From a checkpoint of a small sound classifier: arch ecapa_tdnn, trained on simulated sounds of rotating machines with and without faults.
Rows from block 7 of a small sound classifier, named by matrix and row number. Each number is 500 + 40 x the weight over its row's rms, rounded and kept within 0 to 999. All counts start at 0. Numbers have three digits each.
After each channel's rows are labels from the 100 clips, of 14848, where the channel reaches its highest value: "responds to" is what is common among them. Only what is clearly more common there than usual is listed. The data: simulated sounds of rotating machines with and without faults. In brackets: how many of the 100.
# c30: last pointwise conv (model.blocks.7.c3.0.weight, 320x320x1), inputs 240-279

c30.176:547519501506521532557507541516494569475503489550626520514505524496520564492521538554517485509501497470497473558485560493
responds to: conveyor (59); thin (high-pass) (42)

c30.108:516518529542556492517571540476519485497504550504549524487569536555552481573494509494534558493474539537487456489464531546
responds to: conveyor (85); speed: fast (85)

c30.124:495388568469510484458412536467440504542393530451501581458529526487514485462448439482497502568465486603499491480503467495
responds to: state: faulty (96); rattle (57); grinding (35); machine: fan (31)

c30.265:454571511610537430540572530491536470446478525539524458507527605549536447542467463476535488526479470463486506490496488508
responds to: conveyor (99); speed: fast (97)

c30.172:472485594474482500419553549471434572536522564493516508514498425521505524535503507467433538547519540548541476551445575555
responds to: piston engine (51)

c30.232:478455476460511559496523542582537501497573535532527553518488449491505567406573500492540580557532571579516569526540487509
responds to: state: faulty (84); grinding (40); rattle (39)

c30.298:517479484483504470499511492400498476575491508527520542492500487484510564429520515518522534552521521604544534549424455476
responds to: speed: fast (99); turbine (94)

c30.9:531505495460503536530442501525466500502466483482513506537488471499505522462555532528497521483489546494523486463513456503
responds to: fan (86); muffled (low-pass) (48)

c30.26:487485516518496499495522512509484485511498496508549578502512483514522554487528508481482487537519510542498478505499476512
responds to: conveyor (46); turbine (45)

c30.317:554495450530529490490471501493577521462513512562512505530495480504529566434540554540641575442592512592523508518444463472
responds to: speed: fast (100); turbine (83)

c30.135:493438508447483472487430503502471501495482535524545559547457442520530545455587507487508511542521519526502529536489514507
responds to: fan (52); conveyor (47)

c30.20:514527469480434473513521459487463491447511523514524514441450446521525537494471505512499502463530511530418451543435490451
responds to: turbine (96); speed: fast (95)

c30.101:527537533573443543543480486503484550495529484531563521461482527543506511517460518544519516472471517483497483529499506444
responds to: speed: medium (99); turbine (82)

c30.202:464538513612550488485624513459514503513542502465493447507554569498483435552467447424478493463483544502522475502497525548
responds to: fan (75); speed: fast (70)

c30.117:497446625452511499464453616434490608616465499514506607608466502481464518549539544497466483529487485578542433533487527539
responds to: gearbox (53); compressor (47)

c30.243:522502487553509534471529540496511516491536579515553511506428475555582501516582522500484597529529597553487487517488503535
responds to: piston engine (100)

c30.167:514518530514541520502507507442557502502501496485532527511458518515498485488546550509536496504569521519508507523466460512
responds to: conveyor (49); electric motor (31)

c30.194:508521473511503552538508513480522590522534483542629520523518496509513545494503504504522501523506564531524516560539557471
responds to: pump (77)

c30.96:496452528505531499463477548415506584512505490458485519457502472479506449564431463488426489488506538464507499562492599530
responds to: compressor (46); conveyor (37)

c30.285:445537528567518492500606516489513499463519498486531451473520518531501510516464451426521491527467511474458488496488492518
responds to: fan (90); speed: fast (82)

c30.204:542506524462524488531489537480547497499546566508544517489506478538555526518497498528523521510538498517457544511522508556
responds to: state: faulty (95); rattle (58); conveyor (30)

c30.115:502487431473470514444447386519545430438494454481482508435476436513471455420498485494519455534479490462424471436476483413
responds to: state: faulty (93); rattle (48); grinding (43)

c30.209:520472489525502579454530515516499532521542596559563489477469449543552522477535471484527595524545647611478548551500549495
responds to: piston engine (100)

c30.46:477523633512479482509527598423448583578497508458540517557489506525482483591488512513507435501485452481575433567460581622
responds to: gearbox (100); speed: slow (76)

c30.116:509485517498474510450448497545434527514442476425491494535518471501443499435482508496435423498454455491522527460510492453
responds to: speed: medium (98); text has "speed" (98); machine: turbine (45)

c30.107:552467489492491592452463469559445432507457475414494507496527502508457499414484513543433462517457470534534550429556446433
responds to: turbine (70); slowing down (60)

c30.186:544521526464517496505488535483519488501500526519515473469514498546527493536463497554470505493488507533460554521548496546
responds to: state: faulty (95); rattle (62); fan (32)

c30.205:494444482472446557492439554580519517515489541505532525543436501484512539433598521521543528536555522557483562523538489486
responds to: electric motor (99)

c30.267:535497528523552528488512568377486569536520436500497522573491505454407508494541537537510406445531493466527465504510527527
responds to: speed: slow (88); gearbox (87)

c30.111:588531470467488541501515465547539507432565522524497488487484470555537522538533570576482510460507488428406458545512535513
responds to: speed: medium (94); turbine (90)

c30.214:527471568487547507501475600407500573571496479529518582570481509481456548498566567522434419510568475503506489513546513554
responds to: speed: slow (71); gearbox (62)

c30.123:473488434487474476448479489521545523424518498491520469516507513537477501444523478487565512496542535542403576560441522433
responds to: electric motor (98)

c30.183:501532508493474495498475480444544482530478507490483492530432444508521516457506524527611541470471481523556445452481445434
responds to: conveyor (63); thin (high-pass) (32)

c30.180:489456527461472492478484536513472534517517479443495540528524537567443452469492519540475489560428537455472489458498563500
responds to: electric motor (84)

c30.127:526514493568541508490535492461470545438497533493559521494489465549528471538517526530464494529541582491442465531430559503
responds to: piston engine (99)

c30.128:528502495506524479536530557519500562473539540524539520540567498515480519488553533506419409512539525501452594528530538549
responds to: state: faulty (93); rattle (51); grinding (38)

c30.162:517480499481457482507430493491500482511506530492524545524487446506525523450587521506500524503501514527524525524511512509
responds to: fan (100)

c30.105:458457487448476505481481511490502476511530448489452513492508495465450527500507485478558534458463551565515486492478506514
responds to: conveyor (52)

c30.312:508446467438489476485424527521472485471553501558507535545534457458471516453534509509501494425457549477497552481520452506
responds to: compressor (100); speed: slow (100)

c30.53:534507554476386493499570462461427491505558534548527517449482519530512525480499507524412464549522543492479481546447506441
responds to: speed: medium (99); turbine (56)

c30.15:469575520516496490525555502482535443561509529478495491500525530496526449534469456440547554586464493555586484440493441552
responds to: speed: fast (74); conveyor (65)

c30.221:505455477425431484460439463559463451476424525477477493472392521488502504437519509503463527517502503480431494434489439411
responds to: state: faulty (86); rattle (39); conveyor (36)

c30.259:522411462479491545445449463527476521482482512492508544471451474478466510414526521526481425548558548451427460496527463434
responds to: electric motor (52)

c30.67:544546450458515517523504522429534546530502462538520474519489432478507511491501504492536533503472540505581524544481528495
responds to: speed: fast (85); compressor (77)

c30.208:511517503485461496510497506462513509545522548517541518542544444509528510494536517470530536557538534555526557520558494526
responds to: fan (100); state: normal (72)

c30.148:527454582462491510452440565524427578557483544446535540551433492504523529506531551499424543501521514533476391515449521498
responds to: gearbox (51); piston engine (48)

c30.234:528468482455454584487536585524460590541547493538564532582449542504501524427505511566511543536468615556483554557525551470
responds to: electric motor (82)

c30.149:483506470487472527573457504515472521487497415554555469470487575520530471529466485507477506463434549474528485531439511529
responds to: state: faulty (97); rattle (54); conveyor (37)

c30.169:506487588508484505500518601399421648566518481443528530581467516499472529573502518527484437462474484483555436598411614543
responds to: gearbox (100); speed: slow (62)

c30.257:511502546511521480502508480446468522535487437538543493482524515505499474447488508519558461478520490473495500510510507461
responds to: speed: slow (84); electric motor (53)

c30.282:510465489566495505485485552498499496444576506564566526535515499523487541452521524494548506474525537513438543550540516529
responds to: compressor (89); speed: slow (89)

c30.198:506495481519501491441492514527504427548507560506499475503563500550504480546457504517512525518447529522529549413502450513
responds to: state: faulty (93); rattle (55); fan (33)

c30.181:480515459507494514533534538498446578506516524521592523546502556575510568477535506490477499567532570519523430562446563497
responds to: conveyor (84); thin (high-pass) (38)

c30.130:477518508531565506529537514490523490504535610481524518504518508531619485571563513478490553509519535540481541497486487564
responds to: fan (94)

c30.171:485451502497485491470539552491433538480525532539536526519513483523508510455563514488433497550484619544461519541522485473
responds to: speed: slow (100); compressor (98)

c30.126:585506469473481518540498542509476563470492453530582541528446499498516556513551581569503520533520465444525446574433561526
responds to: state: faulty (95); rattle (47); grinding (47)

c30.305:475513435456369482443477416518487438458503487537493465428496516542456505438474467478519462559501464481443518484507472376
responds to: turbine (91); speed: medium (86)

c30.247:474489492519498574498533546511461580523529558514580490509435514547551505483520442453500577551519666630523535575435561488
responds to: piston engine (100)

c30.104:507432602506525526464444535406460535603500448511507561532505450443454507490523529495501444563535546561552503507523481529
responds to: gearbox (41); compressor (40)

c30.295:511441571464511496490489621376493587615528497542518587610464505464456566519558557515498454522495499532577442546481532549
responds to: gearbox (80); rattle (32)

c30.242:449527467511493451533510454504541424524526528532504506477540496502542506521509508448523501540503491531543564457516431507
responds to: fan (100); bearing knock (49)

c30.230:533540492519525516557507548510533572481519501542625513538506491501510551493533533541559527502521507482547440548479548503
responds to: conveyor (79)

c30.263:490511543508479541490545479500422516488486549519546487440431474571587482543501481489454546549527568569435454510420508512
responds to: piston engine (100)

c30.170:509590416523484485532498483525585474522515537454498484483468489535566495502483523491507556537467552558554485470510477482
responds to: piston engine (91)

c30.206:507435465457469488462424488508511454502503515503440509493435556487479533431525507522557538483546507556498544499489446463
responds to: speed: fast (100); compressor (52)

c30.28:485475506483509604491547525527472536486583545544566530541485450525541542453565482501512585550506648569511585568520529496
responds to: speed: slow (68); conveyor (65)

c30.184:544501526486522547503451535513515549556481504442522571564567482514490505460561567548497459497512498559522579510579496484
responds to: electric motor (69)

c30.89:545483553496558581485519510529471535543577503559515560523474413524519561470565539527454556534575588556502536534597505491
responds to: speed: slow (89); conveyor (65)

c30.12:548510567529538538482577490489457544490493542520536520461442473539535496555483532517411535528552574518458440546483555509
responds to: speed: medium (92); text has "speed" (92); machine: turbine (48)

c30.38:481435495545543617476505498574470481531545508552529522503524474498504535453548463487507517509546557566473587519578483434
responds to: speed: slow (97); electric motor (45)

c30.270:491456507488440485464464526486504522485541500546536519522500474542477534512513493486525505481479516537481476540472549524
responds to: turbine (81); speed: slow (69)

c30.131:514526543523523556499497493387505466508530452415535505497457412497488485517476475518522472475546513505524432485491436544
responds to: speed: slow (68); compressor (62)

c30.313:518490538457484489446510524507488526511488467494494556508476521523479523497516539506491462466545480460466499512500507517
responds to: speed: medium (99); turbine (57)

c30.241:442466531485498489493512516469499487530504501521485505514525525525477496506527478469467504556440533551491510465518476516
responds to: speed: medium (99); turbine (82)

c30.32:450420520498443469409484490482473516565529552484469551491504507497450492474531482458515512560490500569566540534444530457
responds to: gearbox (97); speed: medium (82)

c30.193:506550490512491500519534505505517489554496560488522512506519525530564485530506510511519537572485545549518500483475483538
responds to: fan (76); state: normal (74)

c30.166:475505485514536490478548493465459531543444494466501508505540458495461466464498470468497451581498528499552512478512539444
responds to: speed: medium (68); compressor (50)

c30.24:517553512467502525516478525588546472443487497472488479464418599558532482498458485515495571566495497479523494462491443474
responds to: conveyor (68); speed: fast (68)

c30.165:533484496483541541482480538546556481496524447528525550521522491495462524468570553507454453475544495445491504428592464519
responds to: speed: slow (87); compressor (71)

c30.154:507502458466409484459470458532494502428527508558530514479456492499498548440513517517536510512542532530409544541441489412
responds to: speed: fast (94); turbine (93)

c30.8:542491535495508506461465457504495541520450503460509538474507491500498477467496518521455490518508500516490487462524516457
responds to: speed: medium (97); electric motor (60)

c30.151:509511520459496495465562498543467534468440531479508484468496509546529435545493502515407507569501503462426459517497575544
responds to: state: faulty (93); rattle (54); grinding (34)

c30.185:494510501538482521543508525497534600503526497540592522503501547543538560474514512506551522499525537528516487569503576473
responds to: pump (83)

c30.229:499472511535529505457518522463504493477536428535552557523505475501448529456532515482560446514564528486435505560512518517
responds to: speed: slow (100); electric motor (46)

c30.189:538560452532554484527486480414538451524509498556477504485554456495536568461507509536515556482524515550571480498468442499
responds to: speed: fast (100); turbine (92)

c30.316:515480456486477475489479491533483457511498568470487530513470464525563484503535502503484557524495561546511526488503478512
responds to: fan (90)

c30.44:562479540515498520502491542453407569585472502537531576567489516515506560490540589567475484478505512564512477543512523458
responds to: gearbox (66); compressor (30)

c30.143:564504505472496520527477550495540561482522526558596483522495462534526541521493533571518528529493522455487457579458563552
responds to: state: faulty (95); rattle (49); grinding (43)

c30.260:527470567502535527482472588415442568551502494502548551574428500554516551514560568499480486530570515540501412533505533539
responds to: speed: slow (84); gearbox (67)

c30.94:536471528589557514473570524434457541525489608509553525499483466558584497530530514517443481537581557564437520560490549530
responds to: piston engine (100)

c30.62:526502532500538483509511561452418554494477520502593547541490499552494571486541530514450443570506499471492414572448577524
responds to: gearbox (68); speed: fast (61)

c30.269:529483560496510497459458531473506556556457491467502556539505529506475490488511536497448468509518512543535506482538484497
responds to: speed: medium (97); electric motor (62)

c30.196:512596511532474482558539514516549487476536530487506481510468494544545497573537536496530529514473473477480495522514532558
responds to: fan (78); thin (high-pass) (45)

c30.192:454524457489461497486453506513529500457553480553504456522509530515475520487529441438566532472531481549491563529533497481
responds to: speed: fast (100); compressor (93)

c30.213:493519500564557510487579543412505522523527514492479451524541529495485445548497475503524484451464489406535474481483513538
responds to: conveyor (50); thin (high-pass) (35)

c30.34:516504504480501552471562530477428546501522540513571485495500471543537512485514477497430532570484646594469532568492519488
responds to: piston engine (93)

c30.175:483481455467411502502558504517446482533501502550540478514505564519494545476529508484457467573477563527539514513491472464
responds to: compressor (90); speed: slow (81)

c30.22:476533524455507510462555499518558475502503560531509516488456461443492514501522501486487518524589516530484444485507466542
responds to: piston engine (85)

c30.114:517469534492452504457433481506468501521431489481491541497451512506488483468487505506479476595491497595530474447467467457
responds to: speed: medium (97); turbine (60)

c30.73:449498401520509547464498467575608494453574458564498495469563547471455532442539478447583525486555522518470573499574525429
responds to: electric motor (43)

c30.153:503480405476463497435481436583495483437460498480464517474500511539495466434498524502462490535518529446400502450479504405
responds to: electric motor (71)

c30.245:500490415491426523469505463542571486432550539566520532473479450511506557411523497509576553505520561553461534511499484421
responds to: turbine (88); speed: slow (69)

c30.81:449481563431411443412460463512533445505539508492511545447525514485487499459495494439494513524520459475429511485480478520
responds to: state: faulty (94); rattle (61); conveyor (34)

c30.138:509493499485520518487572542394480504559540500532530531534513482469492526469531516521452512561454605556567546525509489482
responds to: compressor (100); speed: slow (100)

c30.174:438456557505426455444497545476439563557501532458497553566462569503483507543479485454444493498491517532547439545425552538
responds to: gearbox (100); speed: medium (61)

c30.311:518454591483513545503482603405444602594500508491554582613468516533518549569540580547445450475503465525566420532484525542
responds to: gearbox (73); speed: medium (68)

c30.222:502434504509479493483497512546562508452521459473540552483545513479470527454527493477534421491560469426448581449542506454
responds to: speed: slow (83); thin (high-pass) (49)

c30.256:472459465500494516462494532503499495477462448489512528515518534491440517493524502504537471535540536550432535454456512492
responds to: electric motor (66)

c30.7:425475448488455480454498470505534464523552512544491509417508493487465515455499455448504534512497557527528571505514489471
responds to: compressor (87); speed: fast (72)

c30.297:515486427497522505491425449499500442486487511509507516473426423502549467485532522493509549479552559518465464472497441450
responds to: electric motor (91)

c30.280:481519474474401498458515404521481479505556493555549488466536519514496526478494499456498462516537530518514563530484483469
responds to: speed: slow (97); compressor (95)

c30.6:535499463498486531495556526472530556537544499521512449525523460458464522467539522525500554514475584507538509518519526499
responds to: compressor (100); speed: slow (100)

c30.179:513538513564528518560558535482541492562497517483509535510572571517551487554475505534529535476436530541530506474483490567
responds to: conveyor (44); pump (44)

c30.319:470502452512498537522500477544506477447473469460539523496522476520479468440529484517507419497491536425440567465538541433
responds to: electric motor (85)

c30.210:561446487503556533471499544459480530515522436556512514541462491494478545423602580524518465454567495509489453498544476442
responds to: electric motor (74)

c30.314:514443579517556500437438553453494546607451460453474609560504489469424482490538533501464436477507505529555494461526493505
responds to: compressor (50); gearbox (45)

c30.223:513534556590585533494621559413483546540491494449492470568569574481479461580514492475467461457504529490499508532526527596
responds to: gearbox (100); speed: slow (98)

c30.228:529481456465430538496500499512516523508562473566514523515516505482491589423505508536571538457488528552525538527557507461
responds to: compressor (91)

c30.251:495530465461492515492528462538470468459518548564532480467402500551595529468533497491484574539534572572432442503481451452
responds to: piston engine (98)

c30.125:515491512459420491464492442534496474595514484577470490445499502501523511426463516505503554539497529525594529557527446433
responds to: speed: medium (95); compressor (81)

c30.43:471489490426453463498454487551553496552485531482477485489444524476490500470513491491545573508508502533545542467518492488
responds to: electric motor (97)

c30.48:501518472463538513553525522511504512447464447490602531529480462515489563498552540489452525537527531437522458494485469508
responds to: conveyor (93)

c30.277:537509469517519522537492522487468470553472557523544554481513552524585488522546523535462511516477556539565498497445476526
responds to: fan (99); speed: fast (75)

c30.299:544524577517521494522547541431507528499517498419522523503500525453496489566508528531421500508539493500463459537513547564
responds to: gearbox (99); speed: slow (94)

c30.246:540524490506446504496576450508484517491542490513549487447458526540509525481499531542436514511508577498498491548514517426
responds to: speed: medium (99); turbine (94)

c30.287:548505487505521501528532545500508572492537509557547508517460460511517544502542540552481503524524516455505436559463534524
responds to: state: faulty (96); rattle (51); grinding (47)

c30.307:514569486493485495559455492505531424489504485540526471465516552542566475571475497524480513539428492542525506448485416510
responds to: conveyor (92); speed: fast (92)

c30.1:502498522471482480516536536429492523582477506482527504531489538464458512453514495496465505605485557560664489483471480473
responds to: compressor (100); speed: medium (74)

c30.76:540451476425495471487423517506503510531511515505504569554488472455499524462594552528499539502528518532510523482524464491
responds to: fan (96)

c30.197:470512554463465501449508459548473498497494565484520485462416424531529483494518484444424538513538522528450419495481512473
responds to: piston engine (84)

c30.79:471498480548503490489476512452533487445550484518544537516504461496497493460492464463600495470522532552480517560508516505
responds to: compressor (98); speed: fast (84)

c30.308:519468498455494532530444529515459474478484518482530526527435518513530532453577512510485525511489534477540455470473466515
responds to: fan (88); speed: fast (80)

c30.150:453538491518491466526479499533488475513504514529491456609531452542512489506546523474548502490452489513547478494491509462
responds to: conveyor (78); speed: fast (64)

c30.255:457460491397477472498437495510481423508508493440499464481452441485495462496527453445472480476476484504479522483487481520
responds to: fan (54); gearbox (44)

c30.284:495463527438504520489556527414435501564516505473534540531504459479480524470524503484487483612507573554604521498479476488
responds to: compressor (100)

c30.195:456487489523527524476496481553480455521517496478550501493562477519499518496528468438488472484478508457544565466573467498
responds to: electric motor (56)

c30.302:447456541468435469457497526517470538581485490475485541534530508552445483448512490456464450619474535527554585532485525482
responds to: speed: medium (99); compressor (77)

c30.207:514459513537546492454489534397462559513485448485519539548495488479450519505575527489534450456561495523486453553485563500
responds to: speed: slow (89); gearbox (68)

c30.37:548529480480496530505472488513519447461510548521508486451461540517527526459500501507510595510517565559499484512464467483
responds to: speed: fast (95); compressor (89)

c30.310:482471479491405534496528489542471509563551463548488517513586527519424534418512493495471444566438555523565619527545509441
responds to: speed: medium (100); compressor (83)

c30.68:483580492539550488508516509513521413462485442506536472453565534545518471551416500480503523489467503501547468392504426477
responds to: conveyor (98); speed: fast (98)

c30.139:482474506513461522477439514495493507550499514496566525522424437508513464481529515475525525536584524555464440524510510517
responds to: speed: slow (99); gearbox (72)

c30.122:496538485521522523530406501499486439496458508533458428514465463569547440508494473518528492470440518510540456466494464446
responds to: state: faulty (94); rattle (53); grinding (41)

c30.120:498493458464470525482482500577541496470506497480507517496516497501444458445531505506464442520489522407439555481544544461
responds to: electric motor (85)

c30.236:520481446548513564485508528564524480495541458577498516479508478516501567470503533512503508458556506498494498467569457474
responds to: speed: slow (100); compressor (92)

c30.118:494450490527518488456533540514471548525482501460526573536564576539452526475500533512448446532482522470485518457502557483
responds to: speed: medium (68); gearbox (64)

c30.303:499503514513485473490493483480520481471534562493543527475444458557516512540504503495442495544525510497450504545483510537
responds to: state: faulty (85); rattle (52); conveyor (38)

c30.0:479534538605572483501599523438519495500544502493504502512544581496482456569492472443509485463467521490508483513480533559
responds to: gearbox (96); speed: slow (83)

c30.16:508508506427447486498499485562530511474526485496475510493490552513506498523504510517468522532465470450418482491494533508
responds to: speed: medium (97); turbine (77)

c30.33:517526493540534527504541525466465558499478521494559490540492443514544498511495491514500498478516543511535484508495558480
responds to: conveyor (74); speed: slow (69)

c30.160:543468454522513461487465499571476501504517543518506502520480547520540571442561543524537580465527565543459506483463461462
responds to: piston engine (70)

c30.40:549512558522471474505490502474502535542489527536549530517441523487526541515536573497473502576507495530542509491438493482
responds to: speed: medium (99); text has "speed" (99); machine: turbine (46)

c30.13:504443452481538526442464499435506478437539441502436510487475463440458496420535516492539545409515488550492533537492462477
responds to: speed: fast (99); compressor (64)

c30.187:529503492491477511482529488496462442478554527558518511497517466548521530478505514519486465545501521514470511522520467441
responds to: turbine (94); speed: medium (88)

c30.157:434485462547531474458499513501477473452489515479532523515528497555505473492506488456495478546515525525393492473481538471
responds to: piston engine (78)

c30.155:549550513438519485503543522507511522500542489567557432506481494471510499502501528547515507559486586529514512539519478507
responds to: state: faulty (94); rattle (53); grinding (41); machine: fan (30)